config.toml
arch = "coatnet"
model = "masked image model"
dataset = "simulated grey scan slices of phantoms with and without marks"
train_examples = 245000
image_size = 48
crop_scale_min = 1
horizontal_flip = false
method = "simmim"
mask_ratio = 0.5
loss = "l1"
norm = "layernorm"
norm_position = "sandwich"
hidden_act = "gelu"
mlp_ratio = 4
head_dim = 32
fused_qkv = false
qk_norm = false
layer_scale_init = 1.0
parallel_block = false
inner_norm = false
patch_size = [2, 2]
depths = [3, 6, 6]
widths = [48, 96, 192]
init = "torch_default"
residual_init = "zero_last"
optimizer = "normuon"
muon_scale = "match_rms_adamw"
learning_rate = 0.0019
momentum = 0.95
nesterov = true
orthogonalizer = "polar_express"
adamw_lr_other_params = 0.0026
max_steps = 5000
batch_size = 64
epochs = 1.3
lr_schedule = "wsd"
decay_fraction = 0.2
final_lr_fraction = 0.1
warmup_steps = 250
weight_decay = 0.1
adamw_weight_decay_other_params = 0.01
Rows from block 10, named by matrix and row number. Rows with one number belong to one attention dimension. Each number is 128 + 24 x the weight over its row's rms, rounded and kept within 0 to 255. All counts start at 0. Numbers have three digits each. After the name is the row's rms in percent of the matrix's.
# v: attention value (model.blocks.10.attn.v.weight, 192x192), inputs 0-95
# proj: attention output (model.blocks.10.attn.proj.weight, 192x192, transposed), outputs 0-95
v.102 117:129108130151115112123162161133132079130122155123109132122168130115130153160134139138148100121107128095103121118115143093132156107129088153104137104109094157129158119137102113125128120109114118131074138130175132111143143154137164159144132132120140157136121085158142160122152107154139120083
v.103 091:152124120157126099142100172136119106143148122100115130108064186096148116130167118145138162132138148151147152120124130136134115125123115167156113164103140120155128103191136124127105128119089138163121127131153171159084135112125090120154121082097091143146118111107100156083092139094124141143
v.104 090:137111144142090142082181138135096112148153136109121125140098124101162125132157126095164158160106105141142082102130109124112128120139122155125128111149165094093126126153121118126169153114099109139129120115137108161094123121128106140129125132129146132149121159101118145137095123151133133112
v.105 092:123143108171099112131133129115163123157147141130083083182132143155136128154125116124141139088155130133139095133083128124114144160167143187107153140111127186121125139143179111139123146093108139142142125136136082139146142152117113117070118131102106109142100125130123183100104137146128147148
v.106 095:107124100093113151127141152149117140114140152095121150125113124123129156166111084099138100098133128142168099146118114126129145122119168151114084132121088125138129112163109167121165103111116187117151099162082133172124122177146130145107098118107122143108163129133095152119105122152176153147
v.107 092:148113117112158145136113124154162114145103141126159152151120126138109081189105084127096113118127099141114154154101112140096124136144139092158131145134167101115167142115155132134129150131140138103137084121106134121123120106170172101153124159200112068147114128098114137158114119149105124141
v.108 096:139119120149105142115093126102135172143127179129109122087156143101133115121115173140120094125158185127123102056150133129124120134155142138085099163134109138130124130078105180133115079149157140131125128138144133120098119158131177128132126126147134126145102107139114108122199121153121116119
v.109 088:198098154142110120114095122132127156181093141100148130102135137109125144115113098124120143164087154132134116138146146103122156127067095107139178145111145151128201141145144135096160142123146107084160131176161099126167101125163145128136114092089117123151125157145130096103140127128103109074
v.110 077:112126140155186121123141128143118181152144147114149133136122131101164143146093085158156159170118145122125137134142149102147128134077122111135133070107112111150129131142123106125134127134084119112129104096081116084128098170141145137150127166097160095124132138104124123131122151103145146161
v.111 100:106105083097143105112118137172151131094113101148141171161137150109143108127125116114124130118111109124094139099109123097128116108079175136124130087104158125091183098104160129101137108152142123146115171140104103133153138111124120126145155136155187140123158116070090094135134106130143129164
v.112 090:144149127108167096117113109127115122137126138138150178141105103129094109109155125125122094156107134127107131153167177146156151113166112160160162110129146106128111138121147162105161180158119157125125093092120143149088101144102134117133159164079130093135128128112140108167097101152136114187
v.113 096:124174149130115112121160107191142118120135108093107088148112194131138152125124130114121138169098091136147132146155121094125131158136169156062116130108146141187153178097095121145129074097088128149111136148123147139108119103103125112102133167086125141156138109141129116125131112161139110143
v.114 102:142144139086140084136083138173155111099105154108093108098170119117143126095132119139124131131122068141113147084146155123126111092077147112126155147133168122108118167161134154087171081117127144085127159163079121116152110098071153087093196134127125147117132146131134144117152126121130104156
v.115 094:138080134158120110135140112091123172123135141129114140142116104108124100092168117156124130070136104140078042121152101134136114151134162127135157119190164102125136139094166142160153139095146148118152093131142088161121125124135144133158109139119121159106112114128084083128117146170118135122
v.116 101:144090121162117152129119120114101135122142139088179166096081131179119134133151129146086148120095101136156145104169113158110141149140089133153118157163154117120137111156161134091128112118110138136092099158110110148121106166128119105126128144136140115170135168114097096101114148076097091108
v.117 091:154118125168090128162104159153136162130120147108083121104154072093165137112108167104166096124142125142147056122156111119123109129134109137087146157143095153121146115090075157123149134117123150127103133134128131112151118101103111133104110171123170125125139161141112122100149137120166110112
v.118 095:110096194146151124093106149155109120129094110117127127123131113104097092119148144134130137142118159172153113098113124114141096104143104163132137146124095115086101144099138142127155093150065124103158119123140131145127135118104119144110167115076139128096116173100133131154129139118145102116
v.119 114:152129131167136124101162138140141145132117103129162146093144144108107148145094147123140141121086149086119093079170141118134128097119112145078140106132120161142146142150090166133128131130089170123123169132090122102173148147121117175131158139091155144135120148124100107141123125144173096122
v.120 096:122150103136141141079153112128105112122146140153131138132140100174151131066111114105108135117113140136106098144145124099126132150134146117126117104155176148115111141127098152090102100146191168120109152083105098135085137113123102105135107180110168082133138114177189123148147120127119097113
v.121 082:109108112083128119104097133098157144103139131145104122180177106125145110137147151105151101118098098136117112164126180115129145147122157106124154119133130091140139134107135170086177148110153170111159120076106111120142138122152175112115125115088160118146115115137124137159100115128126169123
v.122 099:126126128156126132170142156124107130133038063133141160112134148104132173138080107105137129109159139128151118134106131149126136121086149146123155100108157123154157110154140118131188161102115150139158159143086115107129137145140091081135115100135195163121151100105129080154127101162124088144
v.123 095:128102147114121093143124095159131154146111124099133099106114158143176129153151169098141125090139121127135100117135126103116122141168104128112107174128146166124150165143122150151131104141116176123136179147081131116142163111157117139112139123146117160157175123140091132091112144140190145112
v.124 084:146185169134157112136110135163140075117090117121103143140162111146106110124114112134117143111145131159167146132141116147130123120112150146130152128126107099139135097129149132113124116097076134099169113118147160161095126136124122105131126133104093124170083138139139129123145110111121062155
v.125 100:089125089110145146119138127146120128096099104141068158139129138095162152158100150125134139100140128134131110121092122105146155086121150173127156091185158183140106112144144086146141132108112132140108157141141132101103145083147143178101107071139167176123141132122109139107161167108140173123
v.126 094:110128163114140104126164127148132095104133102123133106170149109153126166148108128133152072102153115146136127173142100109127148113128135166125134135148110121138124133143103142121150115117117117099136141131118099149142141129120148119093069110146099135150142199131143121131142114113112134155
v.127 109:193126134140115151112113099120130106166172169154151148128151089154095121125144117124161129123111122141138104175140138109124131170139127091150154105141124116127144123094154128115104129108143117115151099108144109170097125131165137139138145147132170086124122113146153113130111125124093093178
v.128 106:144123156130134128115115106146127149125092127150103168164116103091171110109142123109137141178110144106142115129089111092090103151117137144174148092117166078151124147137159147161185112086114108162121158160089134158109135141076127099143114127166145085090128150093146187126142134128134131125
v.129 102:149097145117147154133113146124163115082108126148116127131112136117130061130116142127139105079153136124142134103104152127087096099109123116156144105166132151114154158087137120114110109167146138109099147140095144111089117146113108125105143141139152134170136118121116104139112130076128143122
v.130 094:157104116071100168118146080140102124082115128157138127160127092112159150096146165100174144135154103165164134144134173131096100137099145152123137112138128169113101125099136144134126104141129148083114171150105159143135132115121103148142068118146140107146105140104160154143110183081140131122
v.131 092:138090170152131130090155163111145120136136136119156141138152140142110140116119134104142115148111155141131185171124100105138155120104108125171128129170161152149104167149176117138083104154147131124092133122121137132093143113131100125103135128028117129084122159122162148153137137107113116150
v.132 099:168131078125166098117119135092146155172136113135135105104111110166112083157099142145166139143118098095125120126120126136116119110135139135166101092091103154085114086139123137120117133147117119152108128127061175129159090125171180146156183111150122185124139123147100143109170123159100123109
v.133 104:129121069154166142087188122126125122104147081146079120125142120143097108116129119098115145104133085149126126103138157131121118140098111118157069135131139176142172132130156157077094102110112111135135114120115157135145122111152115122127077127163094125099130141142095163139173170193124149147
v.134 092:118166107105155111171139128118141106133148131147138124133126120104138116139134135147141118138164117133077130117136088133139126149094156143148163144141144110074116099157118130157092151148140158142093120148138119121103124117150104177114119109126120173092124098104143143134116142146164162114
v.135 091:120186116148130103140142133139166177176153067147112135142092127085119166124118145135125089147131161150139149133117110098084135079143144151146122132135113123108185108124150138083144147136201138106140131136141135120139135158136112127106130145116143133150090098125096134137141093120133123120
v.136 095:140139149093138108152106119117113093101122133177147133135127132086129126107105160142123142101126115133116069100140142126159144101104132110142128143156107121134126142126105149138154115144131125154115131119162153128135134144116102077113128145161114153132137126149096159097105188152125127152
v.137 110:105139146097177128090135108122105116139160148150142127112152187126144155106089109131099160095147138121102096143089140123157148118154074127163149141138150066154144110168139135123168121134124180096160091131116138140120126138109138101106146134143112140162086097139099119121140136214106082109
v.138 116:150123142122137098162149090139108140155128120108109123125143074125140125127147146104142132104093135173160087112133146114121128149138153091158131124113117135107087112112131106092148094130092173133151127138131116137108106097146140099135081115137138091131111081171135127112129133100135090080
v.139 098:114128101145110117131147138104157131117101132151125133127158185146144143137119137113169152175089142142118125147177127107103137152119115121110119103128126112122094152121160104118121120136141130142099140154081136108123135088117139102079114099084132128108148160121152140120111132067131099097
v.140 096:134130139147125158084124128118147129144129184136174131139120138152147115097101135160135121127135156067083069116143138150150125112158137095138132117121109147119139107123093132133143061094128125137077096137124138097125121084126165126123167147110171138127177123145134064103160116150141117096
v.141 092:149133112113147137136158122107133061096147111127110155117124135108139157108111110142137109180100112169141126112139125151104165132127152156113128148128111124098094114126137152136130107164126150142141135122139115106099125059094108156117138070132129134079106158119174123143080129048154142112
v.142 098:153124108096111112149158134103109125128159123129096091116086117156152095144158132112131104176123126137142154125116165121130150117117128159140096166139152123116086144143194116155111161127159119117085111130157099091119133181108149149114133106113124130101125117101126137152150133159130152087
v.143 105:093112111111148120139171150109143124165113182109137134109100148130130147112130104145102136145176130070168147108096085133110157176133127098158114113137130150124175129126116109149128151135146097130118136131133104094143144137168104085121131110147154158112130156121091103090136126119126081111
v.144 103:146132145164130137120118139089107136100111130154112078136149101102099096153133171124164132111148151134137106103120149153146123107125160139134116120151179109136116111139144177088087125148134159073064146104143156156094120094120175110095115132157117115118169164088139113087155095083151107147
v.145 088:134168121095118173130179112045159132143140128162134132125124106151111146118154103132153131148126130100123109133126154147119100124163177130107119145136134150137124126113165123144121134128107181137114145116131060102131140161138124128137152157166154080070137112179131116097144137116115147123
v.146 101:122151122133137130169124124125115099122142140114114136109123116101107146118115112113128119116149130162144146132077151147152135168162162123146148141106135109135153099148135142126135136095143141113086153107176145130097107102113109095067122111133183121152104108129128135092178157156128192079
v.147 101:140137133147109158154086133109128157192121097147136104087129126174125114164130120120113110128109069075107111132101148097156139143087140116102098121105106149143098134119137158131103168143194133175109148100125081161168128131132123083169146100124105126124111106115146138119120147088150160118
v.148 094:112135098131101145136161069134126144108150149120128139126124125129116120162126151085118161099109121115162164112131151142120127089106081079175132164128115148112136139108106105139136123153170161123131124150145145153151125087158112113121080129114141128147145122108131126149091123109112083118
v.149 100:155140158138153165126168154147148169162164128148110083137120109159151131105163177163162142128144086120087120112170098158123118112144107145142156114146096142144134109087129128131116124094129170117128121108117168112165115113099125091131134130098115144100134098108116134121131134050148109086
v.150 087:135135168152142138141113109126147125145141141122123176163114145101112142146104096112119097169157133143101144160121124118130100137154184158117127107164118113118133127123155139082075131088105161174102106122133129137112139172134153153139163116127175102105128140112165192097111130089104137152
v.151 096:154145153152116156134167105105149100112140108147115116145145134145123094138109145113072134132125115117136172134166121153164123129123126080141069132139122117154104127097119116104139129146156130122113112092153152153121144125130165123104103079138166115165136091116152151117104096137128136129
v.152 096:104119134109107079131127122152133129104125138111086155203130118100109130148095133175170162128115127106145132174146129167151115114113138117169134132110156148098135117127151145113131091162115126108143133154148158133098104095107110133108103086101136128145189134147179087100159126107147099111
v.153 099:094096129138130151113116091163123122134187122156142113135134097133136175133159151114112141146084136127115107099121113109130113183163146154120139160113098145126140098167090117127128142113128131149124156174150096155151115128122072105141125128154110153118115151127121081085085112076120130109
v.154 100:115157131151138138155153145129138117124124111168121115129156098136114159111147124149151150159135111105113155126134075104152158100094106123124115149149133152152139126077148109122095120117122086142081152134136135093135105096142098106144102177144117142132149131144143155112142135125106175117
v.155 095:161135110116130127143112098138108177141176130130165113155114120174135120174146138129092100126113128103148098160145160156140122130149085142118139139098105162131144113128113130133131123122096142133147118104170109126117132140153161111130139138110141104134150152118148148131094078132122150141
v.156 098:147111111058085157150148129114090076105122170080128148110123130130142161097153092151103137080157147119132112129146134087148093128110111112119141124112143144163152133158125132136137117112140114137136148103125144132146119169128119112106102130122173149156101110140118124125153167196129123119
v.157 090:125099122105111141119107107144124154113123145151100126163148132139111142116162122124123088152107103159134132124134119189088129103118117127120180133101153113149096123098146117168116145103147086146135090130139148153118135165110128088108089091141093145094105118145119181133120131174121145158
v.158 084:144114165176114116158117126121112116141157145124150094115100115101236095112154083127116090119141114128106116109128119166133136162126164141077120119153127111113169156123110077123135166141116136137125089109178075121125105158118130088114156179155118133142126115122113094117163110153142149152
v.159 102:172165084070112176106129092118158116152167094121085111131101138101145120154119167119125165087135099106081165186106090111116094116115134100123090146145156149105140153138140139130135115121137130156107117119095103100108115159129122124137145160099128104159128111171167123166143060132156139157
v.160 104:121134090140172118183087114102122164101093145128125127091159133101116081088150148116116125118125139124160148120116129118183090093150127127136123145064146154139100126114117094108123149172175158104109132180123130111173121110138163110132108146119118075105135140130143118129092114125130144133
v.161 101:110182113138110130122138105127141136139149143125065108156094088132105121173130133120153129105113135177120138115140100118129119099138140132142120114166180137122092188091143161151110128151134122178134105106183135151103136154116136130135139134139121112168106163126159097102117145096130174144
v.162 106:117109138151154144112090105099123122141064149075126112098129132096156119166152107087116084108104107094135126126129121202147148084112121154114125128090100169143119130134117140142146141073115120149106086115121128115130153156128120118126132137150128127080161129167136140115127139152102148130
v.163 107:093142146116084158175072165116131145141129138176131092131149118080141124122162143129169140143109105119154091133134126119143096119132138113116101160074100127135129128141138102110111155172125153109111153100142146126155134137159146132122132109111139149118142121112138184116130109131168161122
v.164 103:184126116094108170110117135103143152112146142132142131115099119114138119112159141130129113129089146135089119105124077116184134165122132132114116117140114148141094130107090139115130135143153166116144090141141089151143133129099103141139127149116200142123105086181148144147126102136110123154
v.165 093:129148091166142140125143146142172123142093135128127099088120132076132152168140138140120135073136108124159117132129081076106150162120106123129133101132090097079132142148161120122147120081125168095144115150123127075156154158101176103123121145133097134126157086111129115128163141115145123133
v.166 097:099146116100102162141148092126140116136111116115133146112118137115133143145156171081127160121132172164124177094166116140092129143114140133122106124146100104150157174126106100137104139156175156139155147092072126151146082119090125148127101128103150148113116146124108155150122126153150070131
v.167 114:160142123153097117087100142175146122135098136154128114162134136150139138127117153103157107151144159093130170151113141136157129122127153123179140102125140112107092128145118125073161124104157069113144130159100094123103094079085113151132132124141087090113142140121121135088133123120093105158
proj.102 118:160130106126162089096133097114144170146146115139124124168123134179132094154102143149110123127129130121110152147172105122131125120138148104143152135096142140138131143147100108093113128091082114095122120137091093156131086091086128114111154152090102131149135139087132130151136160081145140184
proj.103 085:172127108116110105124121107107115139117080109149127120083180145133110191132155152129114063130139129120114133169107117129162116089114142152114126096145129175139115146071159138171145138159150114160128156128088117095177122138069200145104157114128150139124097140123146117132148141150132140140
proj.104 100:147155133148157126129103120147139089118102137145158125104142148099106160164113165139109136137175123124125116104104145133149123086101116149166134129118074188198116102145118102085132135133149189112118109169155126099152085129132135120119083087114123081148135100106118128093139123093094141129
proj.105 091:143132126148154130171142122141116139144148121130150157102101087174120131174110126116112168090133142153104120129102182102143068130139150124141109129115143152137152122095118141123143148094127096108104171092140146142108059125159141143119111120123075130132161127145116077133127102105154103095
proj.106 090:133128145126118119134140114157137133135089171155137140134147137086126105147118163157097177150120155106122137108106132156139119133133149113109158137108105151129119119130127097135116129143128114157101108104128103158116126126104163099139140127156091116150088161142127154111090127122136154147
proj.107 090:121099152112128106114096142092136123113145187097142128113092119139104120110165143124111131115128145162134087150160116106161151113158109160099122111138122128096101168117141153140126096144142133139145156126163103094134163139124090126080104140114146104116115142139150134088124090136156077115
proj.108 096:129149124114141123142176150149150127128132113138123137137091073140119120132101134170110133124106107097140167170106113105126142090148119169120089146169150065128128165131138133113145119096126128104125109103079130162118143179122094112121191101098129170141131132134117163118130151121108129167
proj.109 091:125121071073124133117136099124129142152135100147129156094125172120108144149147104124090127106142099062158161139090143146141152134170161118135101130118154133094136106120145135159141153124130124127123127117141157067127131123118091125087163125159128096081111107104130142134150110153139146125
proj.110 075:148105126147086139143090125129125134181121129148134148135137144161125100095138118155130133086126104101090131099122128167131111170172118108095108128125132120088096110139101111128085135111146129130157145145195130142171161120127141110155152092159092134171115106115126148138152116102096171122
proj.111 101:148098152142120111111119154124133066139168153084112091126134121120128108131128138125185090155155155107123123124120112156160137143126126158172179114096126152124105124128100148141138142133145114088116080081136148131110129139129107152126145162133096174139132111140139142132117116126103147128
proj.112 094:111113114176118161132119110133131140117100166119132072111131124159172133109130130130174112131068132132077070075159109108108166118139140133131122109115143148160111162125127150134136162131145132139118142133122092124136148119201096142111137085132129139159126134145078126111128139141116110139
proj.113 096:112109114142122106131141190129118141108124119148139115109115098122133095161092115114133132142149116151139136107097129155141108143145113089174127149102117109155166101121188118138118173128144094129130098120156066141145121099148136127133134127141070154144137109111142119093171129104079151138
proj.114 107:105119108127143111116170141139123090126155092161130136132081123125157126137142126110136118088139154121157151150131140107121103096131097155176173133109131130128161132104128134148152167177146131098140079161119111079103142150151092092157126107104140147142136103096132124116113093123113168118
proj.115 091:164131142094142107121129091151103096140135105153125089135125141099127124147127140074133189118146141088124150101076118146151126093127103180147098143116132107126135164104093104114124189155160127146108098123128173138103159123129139126158127114113124106125156126131150125102125111144126084135
proj.116 100:141125117116084163153137150151138154124126138132093113089148171081144192107125113117135130126116078090121152114111139139125135121114116146132157088146105156108121176110066090134129113154167103119166153102132139065102131152152109129085126124127116148076126087097128168133133117162143144104
proj.117 089:112160114099166086118121125112139124126137082115151110139090098139105116159118086102139113100136122107128150132077152142131135040099131073152135179102124141154167147116147137106123142092138137108103129078116138166147151122134127134137147139136137153128139094106122164130099146125097182181
proj.118 091:121150123091103134146142111096092144132083114130165177127162117117147138135174107101147116135165122074138105151124112112143122128105095128110131113098160137139113133116084097122103113157136164130092133103122164072121137146139155158135141137121132149137115098098140113120117140117112112125
proj.119 111:108109118149113099150104128157152134140127111129075130143124134137176107105111085127138148151129129111134141123099140173129139129126112083189131112121104131092127117127104114114099151078145151129115075129153169099113135092142123112138153129142114129163132064113128189104150145119095132160
proj.120 103:099107137120144200135107162149176120149118150143106096170147155093128089109089127153177131115119115175110137157150180172094158146118104113093121122090113076170119160122132135133106172101121115130122096110117133135120167108136095154135103073135129164130133124149103110144142101113136133127
proj.121 081:137124154142102128156103077092091139117145096112112118149108113160175115125094128153102125112161168133110102163094091160135153093134148155103142111121110130147082138106150099153085130180125122117110111098139180168086131123126130133163133195133128162106162171140147083136157154144102117139
proj.122 108:115107125106138142120096120160135146104170164099138145118120159122141115131134131119116150142111172097108137121075163129152171186193161166167133144162086121118132120101106124157144095125178145127087081143138125137137105149135126138097135144151109093122113133166138111101165110127095147126
proj.123 096:128071123147183059153107123126174133137129120102128082133129079099145107119119122115123167126157115141152111153128141123102103133168147183149125119123107136117139121102134115097099124110129120124131090105084147116115114156134120104111116140108152098152110144146138151119134130119084121110
proj.124 087:117130094130118119107117124068146179124121160137141125090150127129152153152153147097143129178114188139144131131131127126138147120135085102130098132125152104145129153116184135101120118119151111150110121123105112138171148101119140138083111130154099128096144096132106086117122125141140169099
proj.125 098:128105165097133126141150159112153107144100131106152099140169101179138100177125096118138113135161150100127121147114152122150105145086145093144186117099110135138101119080139108136125129126119155122098143118094144177148129119102136097106106123139100125119152162152130100086152115112133110178
proj.126 094:047132125118119137118110151143150138096070144083139189139152108169128103149127141131127132130141158150130144101104154112131136115091134096138201157053132135128154119113130093085137116150114119141131137136120112132118144150153149150141139171151128099140140137094134115133045101145139155088
proj.127 105:101110140123159144139117144084127146141095131134139137112127097138147182124115125133130149130138120122116129115118126134113168163151093165099132124097108163105121086183108110106176129132164128136186140138130175108145123130112145167108085118154099083101117137123102132165125145147152114100
proj.128 103:119165110107121116096142149104096121063127153138116129071151139131119121102083102177132089103147116108168147123165141096171118191109141161132135114103134120118160127095136133101082111135156199092147138133146133091143130143143149074143144121133091130118145130146143116083124172120126144106
proj.129 104:150164121133137104134113142131089117178145137087108102111142126089087189139129115136136135142112148141092141129104170109168133146137157148126135112091147071140096132137126130127128143124093133133149102132144149156159171117146139109153097138141085119111152133127168117114114158167144131143
proj.130 090:120100138144128093104149128121114126147139124062104123109168107091152118109111111151074107096120104110087144137133124124183104116113141134152109107125138088113135119148157093129107145119143124176123133086131105098125142114110142114172154143139144123155125121148121147093126112177120139150
proj.131 088:167126077160118092126142124124158167108114179111114161099166110057141088089107108144140135115128120142116117101104162140180097127163128167153155147148135133163161123131130118104128136108153105169142141141132095107120095152075113162165142130141148113129144082140131135130166146149146115130
proj.132 101:110111155100064134146131111134084128098089153166095105111120097106117117136127120130108149091117142154075101104105144169152102122117116092120134136129111148171194125126133142095101109083122118107141161127161104140127168122123077101084076121109134125095143141097159133141077147117167081125
proj.133 102:082091144164102133165112110124132154095097174110136130137112117085105083149113122163146124128131086139115088140156145164162123097143170144138150113119155114110108145123119094138153134069092130172135106124116118136133154117095126127131147157079126147143062131138157118155135079122130135117
proj.134 098:128115172084115159128068116140134147126159118105178133075163121126139146137122160134171133118116126077152095108073115144128094131137088117136123126093118108150118156140154102140137092137112140146167118160141129143171143148129134146107116126150116116123158133161126141151126135097128080071
proj.135 097:155115180112157141120106139155147135191089115147108147138141178099153149104133101115106106118169103158128151125132102153160153162081100101080128150082127141101137130136140139109151136134114082138125171118140142152119111142101140121127124135181109107087170172123129159142106127077111129141
proj.136 098:125148141135132152120090140119121132109117150107106156109102141135108135168142119163111129147152122092144097151153075108100112109130177147141133141148137109176128138154164105107091133152143126141142078174125118105127102117145201141129133119105129095149134132119120112138146150114137111108
proj.137 108:131091124183148156119113129102155147086125126113100153145143138115152145137181169123155111143095129095163107110162090110094151098117112160092167107142091129123125096085139103135077130128127142138132108174175136116123170095183160123137110147100119139132132128139128153160143141082155132092
proj.138 114:100151168130108153140143112107144103115101153118115092150156164116117101141100081138099143145158103115092138149124107177136113089140121133107126103147113096132158135130117126131093146157148084137140135098121147118156163175072142131148122121153173125151161152155093148181123140148079132118
proj.139 098:147106120132126114125113120140139116148125132089122134151103128118146091076083131170060077134159137132130159132112169135114120152135135123121176147128153123137154165105136149125121132134148105139174147129169123152099083124111106099174146115135156139098152120172145103136138189169111150153
proj.140 102:146112139154161153139124107098107112098114124165112110128116102130135137153133126115154156136089096172151146143168113148104120106110127188140162123130121119130131162107135171134107161163109141115138113118137133181090137156186111134139109119111067146097126134168149117147118138130118111132
proj.141 099:122128124167111126145092108126153160118117145144110129133158126142072071123124142140148141130147137086120116130111139072146139151163106092112129108107090128156159152157153129125118133153167130175131113140103117141134100150128131114142129122103106143149161120158092118125159151196122146104
proj.142 108:078151147099147073160104125112158088126105101157126164121146118130125123157126115089115135115185131135144095099140075145150142164134137107108136094127111126209169125139116141123105118161116138122156156128103138141105140111102125111139105124114141158107120084134134110139125086141163136172
proj.143 104:071165094145102134111146154138152126122140110120150157134156142134180129103119157099142125122065162175140125126157132153114089132154127145147121165148137125119102121121092163153102098094149115102141136134141112123103083124121086096120170128111095157144156091105155171160143127111123177157
proj.144 102:140143099082136118135116145166075099140077125102131123113094131111149159140097132135073089172099124111143190144143140138112154135103080111142135169103147111157101126147096122140151168140119132120160137114115136098154161163103092114174109098117144117113190149137127103121098121157131128144
proj.145 089:094185115129141113123075104116134128146127106142105106090157078143112116103141154124151154113140196142131138113121106139088157107112075125115091154129098130104108120192103133127155133111094079181106154085146113132104121122122119151080142119132159158161162184108132104198154118111153084115
proj.146 094:127116150177098142121146162152167135121086132129131107147152166140125125160122083116091135162120116128109138117154074136098125118146134142094121137164127113124140134142119141153106082144129181091160122154086137103077144119075155120161121128131124142156113129171102120159104104140133105107
proj.147 098:078150080114137103152137128114087112154166139155117125141124130113063153178095130117150110117154156158172126070114127111092098098127140139143123167168139157151143154139088140142118082122124087096118144121127109130101112128107115132102161121124115140097139125144096137146145132141118155104
proj.148 096:142129123141122082128130153134129127146182132112129121124117126160156119138113094120092132139113116144127120176135103159102102150173159155128110098128139142125116137112113129087152113133119092094157104131118122128146122170079119197147174159184147106116182122136153138088156078184135157160
proj.149 102:106115099088146107128127156112142076168113084104125130112123111148095123150146141106082088165109166148130116134112144090143088104117121106122100141118125127176134117164133132144119130130150135105167151159128086138098147118176174151171096107115116099119134148114113103155145142159118135151
proj.150 089:156134099102127122083134116132123161103156109193098078084120118142103133104123108145147100093081126107128180108152115133173168154151068137174153146119154126134183133143125100133164143128153123109104176134093134096100103115087165114114118165122109138127126167151117109160161119132138104096
proj.151 096:127140078134150101116102164124110092099125146105079107129114113144129088176101090121189132057113134166154140129112146146129115116143148111143159107095112106113129144104132145137132106130087069110133138120118162088151146074139146132155132145126115125128136175116139105117116085203145171112
proj.152 098:119097172180105115125106135104144129116112116136119094106114110097147112106121130128094122109090124145086145113103077121116151120110157127095152133107141092133133094148118109132080116096148121163134118115141127107123164150208105130160134156156146167132103117180125189189075110175115112089
proj.153 097:158125159101138122151152098136148131169100098141121131155138165167104146118116105109121137098117071139126176148136113144142129111097072137110082114129112142100142121112116106186105116129157134158136088112108124140110110159128121131113138153108123125106091131138134161195182119116111149127
proj.154 097:113106098096110099146114159136142165141089109156147126111087132126146092125113113163070095126171147156124124090114133137118122136120154111128116141151138121130110151170198159155149123097158177115169132129088117135112130135087156143124135102089128097134114107114131079185124159111122092146
proj.155 096:108098148132146098115152123080157077204125106141128118099156119164114124147155131120160157131107140137138173137107091145101127145101140127130133123141102148118106102118120166138127114140101114101108127115119143130128134145112084164089116154124116154061101113139143106135121122152143138123
proj.156 094:111122190177178123101095109115124150105149103153128123157126131106174108136128167086156118159119138091121135105165056175114154103130135171106166115145160135109120132147129133122120132148110169140102113134120148122109129107175134118132121090144088153135114118116134155118150111118121110088
proj.157 094:194102139114138127123138182158142143102090132119132158160130158154151087110121107116127102132137157092156152130145136107130147168126137136138129083123129134152147174131137132116145123167104153094139110082123146091135080069137132136127136136098174109115107131085128081093128109136145131125
proj.158 086:106122124099131165092121088124108131131167116132132114149121169165087158146115143070172108099152108098143192138167089140135130109101095116142124120151100093110069117136156119123133108103115168142134144132052170138107161110143112120163099096113157132089089121120086163165150095092171101113
proj.159 106:096140172149116082132092162112104129084129143159156115072194079100131159163152111148154109134122131155171098121098182143139121132105104127111133148132132104119145113113116145108155138128082114097145139133145107163138171164120147119112112133207101157126161151130119161110135143136095113119
proj.160 106:131139174135103159094156116144130120127158158114131144169107117124091126153088124168136133178125149168106108101141116160087157170125091132126129124137128115135139109127127150136148149087095120106145103114104147144121156106127103114123089101131145137174156107145119148129128157139122076143
proj.161 101:161153109100129117110128112110115110103161102147160125110116152152123085144153135106129145154136142138137106113157175117104162123093166147096093087113175121140118118112149112124143152174099143132116106105085106120146142096161143147090127137101106136102139134109142143110140068184132125099
proj.162 100:149114115141165082142140120160131126135170079176100113145156146112135139103108159146109131108149157131107152112124170125107166188150084136164160101092158109139112121140113129126109136169135118139146132143159179114134130122135130160167121085087114149147174096124134145132108139120105141143
proj.163 101:138101157109172139091169070132192137154189112128121107118097140139135106147104099088146133125148112139091152133124108111138152101085112135128129115156158137173148134140102110134145162125118153123169116116078114165121111070108070126159154142140111080166113147131129115120173146140123104196
proj.164 104:092140081117179150124117105151125102131125140143155084101156117116156110164132122125151133152182131097149145130136145140121134086151108133119144154151115096131151118135147162132138121120126123115111149130053144104105130147161124141113139136160081134122143143110119091146133133130159158127
proj.165 087:101093153141121108152080122136121115135120097125167174116148157098143129112156175144118082120083139101091127172116144122152138114114126124147123128103141143119100064124128127151088115134140149137116105114166161160108132145134122141056181152153178132124126130124104156103129084136100111146
proj.166 103:136102111138124132080096163141145172096138120116143121149129137180160149157100133124166118181150107144170123135115136101160097103089126111108125139153146164117127155132147125081113116080100103119088148143171099118148126109127122077113144113164116128126051133156144149140122173099124108148
proj.167 116:137096153125124139136177128106137134110125151112124127138149116105113098125107115120117116131103108173097104149185106132110100161132146153096137134141111160094140107122131158103101147117070142126133126136130145112142131184119126129134113168130183129151132095160127126170141114124130146096